Rows from block 5, named by matrix and row number. Each number is 128 + 24 x the weight over the matrix's rms, rounded and kept within 0 to 255. All counts start at 0.
# fc2: squeeze-excite expand (model.blocks.5.att.fc2.weight, 96x12), inputs 0-11
fc2.0 [128 127 170 122 123 137 113 148  93 113 153 139]
fc2.1 [139  81 180 111 188 210 178 192  60 150 142 146]
fc2.2 [132 127 122 128 149 168 148 154 141 122 112 115]
fc2.3 [115  82 154 117 121 142 129 159  80 114 148 119]
fc2.4 [145 125 112 116 128 114 143 149 138 126 148 145]
fc2.5 [109 132 135 149 137 105 129 122 126 135 144 124]
fc2.6 [129  56 151 123 160 142 115 149  85 128 113 125]
fc2.7 [145 120 126 146 171 149 137 172  38 116 141 133]
fc2.8 [107 128 112 110 145 132 116 150 150 142 138 138]
fc2.9 [128 155 115 143 116 128 112 149 129 154 146 119]
fc2.10 [146 109 139 145 156 145 118 156 133 132 109 133]
fc2.11 [115 152 139 110 132 119 154 132 149 145 112 123]
fc2.12 [125 176 142 147 219 134  47 193 114 113 122 151]
fc2.13 [115 143 154 142 151 134 132 118 122 148 105 111]
fc2.14 [127 136 129 125 155 116 138 112 118 131 139 144]
fc2.15 [113 231 142 146 179  50  88 115 119 115 132 142]
fc2.16 [132 156 157 111 140 142 141 156 139 146 113 135]
fc2.17 [121 155 130 128  97 106 136 122 145 136 121 112]
fc2.18 [138 137 153 137 180 175 167 170  59 109 113 113]
fc2.19 [111 113 128 141  90 141 180 108 151 123 124 112]
fc2.20 [133 149 176 151 143 131 138 159 126 111 106 124]
fc2.21 [152 225 144 107 179  85 121 145 111 125 126 131]
fc2.22 [119 108 125 110 123 139 119 141 107 120 105 109]
fc2.23 [116 156 114 151 165 157 154 119 156 158 116 145]
fc2.24 [145 161 124 151 131 143 137 135 162 139 106 104]
fc2.25 [118 143 114 129 133 121 118 138 123 151 150 150]
fc2.26 [107 168  84 116 104  97 145 101 166 113 108 133]
fc2.27 [126 134 149 119 141 132 126 138 104 107 128 117]
fc2.28 [120 183 101 136 105 115 141  90 158 139 142 110]
fc2.29 [143 132 135 140 127 146 129 154 139 145 129 115]
fc2.30 [147 110 148 152 110 143 138 142  82 116 138 145]
fc2.31 [128 134 124 117 132 122 105 129 132 155 142 114]
fc2.32 [138  66 114 133 129 134  80 142 100 131 135 130]
fc2.33 [135 170 148 115 131 145 139 127 137 149 124 109]
fc2.34 [139 143 155 136 143 153 121 134 132 103 113 112]
fc2.35 [121 148 146 127 110 116 143 141 132 117 147 135]
fc2.36 [143 144 147 131 115 134 134 128 119 120 105 105]
fc2.37 [110 128 153 132 154 119 136 152 141 111 136 144]
fc2.38 [112  81 150 112 152 122 130 144  69 134 131 151]
fc2.39 [106 149  76 106  96 134 107  97 163 114 128 145]
fc2.40 [134 193  49 152  51  91 156  54 193 148 123 107]
fc2.41 [121 201  55 129  88 113 116  79 179 138 151 118]
fc2.42 [151 119 127 153 107 143 142 137 109 121 126 152]
fc2.43 [117 168 120 112 112 115 108 102 159 124 139 133]
fc2.44 [138 153 144 129 145 112  96 148 148 105 122 117]
fc2.45 [152  94 125 115 167 142 116 145  99 140 121 123]
fc2.46 [109 122 156 126 123 124 105 148 132 145 138 112]
fc2.47 [110 138 107 132 132 127 121 130 132 122 118 126]
fc2.48 [126 212  82 105 121 108 110  87 190 147 138 128]
fc2.49 [122 123 127 134 155 120 123 149 114 137 108 148]
fc2.50 [121   9 189 138 140 131 143 130   0 108 136 142]
fc2.51 [122 114 160 107 137 150 109 139 124 119 109 130]
fc2.52 [105 118 132 142 142 132  92 128  88 112 105 112]
fc2.53 [143 156 120 128 141 122 116 109 143 115 151 151]
fc2.54 [148 151 113 113 119 127 121 144 127 148 141 131]
fc2.55 [123 116 131 134 142 142  75 167  85  99 107 150]
fc2.56 [107  98 116 126 162 125 108 146  74 138 143 144]
fc2.57 [137 150 147 147 112 111 131  98 135 109 141 130]
fc2.58 [109 189 144 148 134  97 141  98 114 121 145 152]
fc2.59 [130  96 139 122 143 118 122 111 122 151 139 137]
fc2.60 [112 159 149 124 150 100 115 155 115 110 105 153]
fc2.61 [128 175 121 107 169  85  99 145  93 152 115 117]
fc2.62 [108 135 149 139 142 145 104 121 116 149 133 109]
fc2.63 [116 155 104 141 134 129 125 124 129 130 115 137]
fc2.64 [136 144 113 112 159 143 105 145 145 117 153 140]
fc2.65 [114 156 110 132  94 138 144  94 147 144 117 124]
fc2.66 [104 158 106 110 142 113 139 121 121 117 139 131]
fc2.67 [111 136 112 151 106  99 159 107 131 115 114 111]
fc2.68 [146 125  94 110  87 152 143 132 140 143 121 149]
fc2.69 [128 136 151 112 139 142 121 152 119 144 140 141]
fc2.70 [147 185  95 148 122 106 113  87 159 147 124 115]
fc2.71 [146 148 130 145 115 132 139 128 135 115 114 119]
fc2.72 [129 169  98 112 114 144 153  76 144 119 142 134]
fc2.73 [118  75 171 115 177 194 171 167  78 145 145 117]
fc2.74 [111 164 122 146 113 107 123 125 141 107 151 149]
fc2.75 [125  90 169 147 162 164 140 173 110 136 146 118]
fc2.76 [146  91 134 111 124 106 122 134 102 150 140 142]
fc2.77 [110 119 155 117 152 161 126 124  90 143 118 131]
fc2.78 [138 129 100 120 119 125 153  97  69 117 127 126]
fc2.79 [140 187  85 112  79 134 109  83 197 109 135 135]
fc2.80 [137 153 148 124 163 132 124 152 108 126 116 120]
fc2.81 [135 142 128 111 126 146 139 136 134 154 130 117]
fc2.82 [120 153 150 146 123 131 133 122 139 110 140 151]
fc2.83 [130  98 152 112 135 147 125 150 139 139 140 113]
fc2.84 [148 151 156 105 119 144 154 141 117 147 111 144]
fc2.85 [108 129 113 106 163 119 140 128  78 153 144 105]
fc2.86 [103  85 169 148 165 128  75 172  68 103 147 111]
fc2.87 [145 135 138 152 116 126 140 106 157 132 112 146]
fc2.88 [103  99 165 122 157 152 123 137 117 135 133 138]
fc2.89 [139 128 144 135 170 143  89 163  90 139 110 128]
fc2.90 [140 128 154 152 153 135 138 122 121 140 153 110]
fc2.91 [137 107 142 104 113 157 147 143  64 132 150 128]
fc2.92 [144 109 120 107 118 126 144 132  82 124 146 127]
fc2.93 [137 146 154 126 153 119 139 116  89 123 141 149]
fc2.94 [138  84 193 119 209 120 115 198  33 140 134 127]
fc2.95 [119 134 113 134 152 123  93 117  99 149 135 112]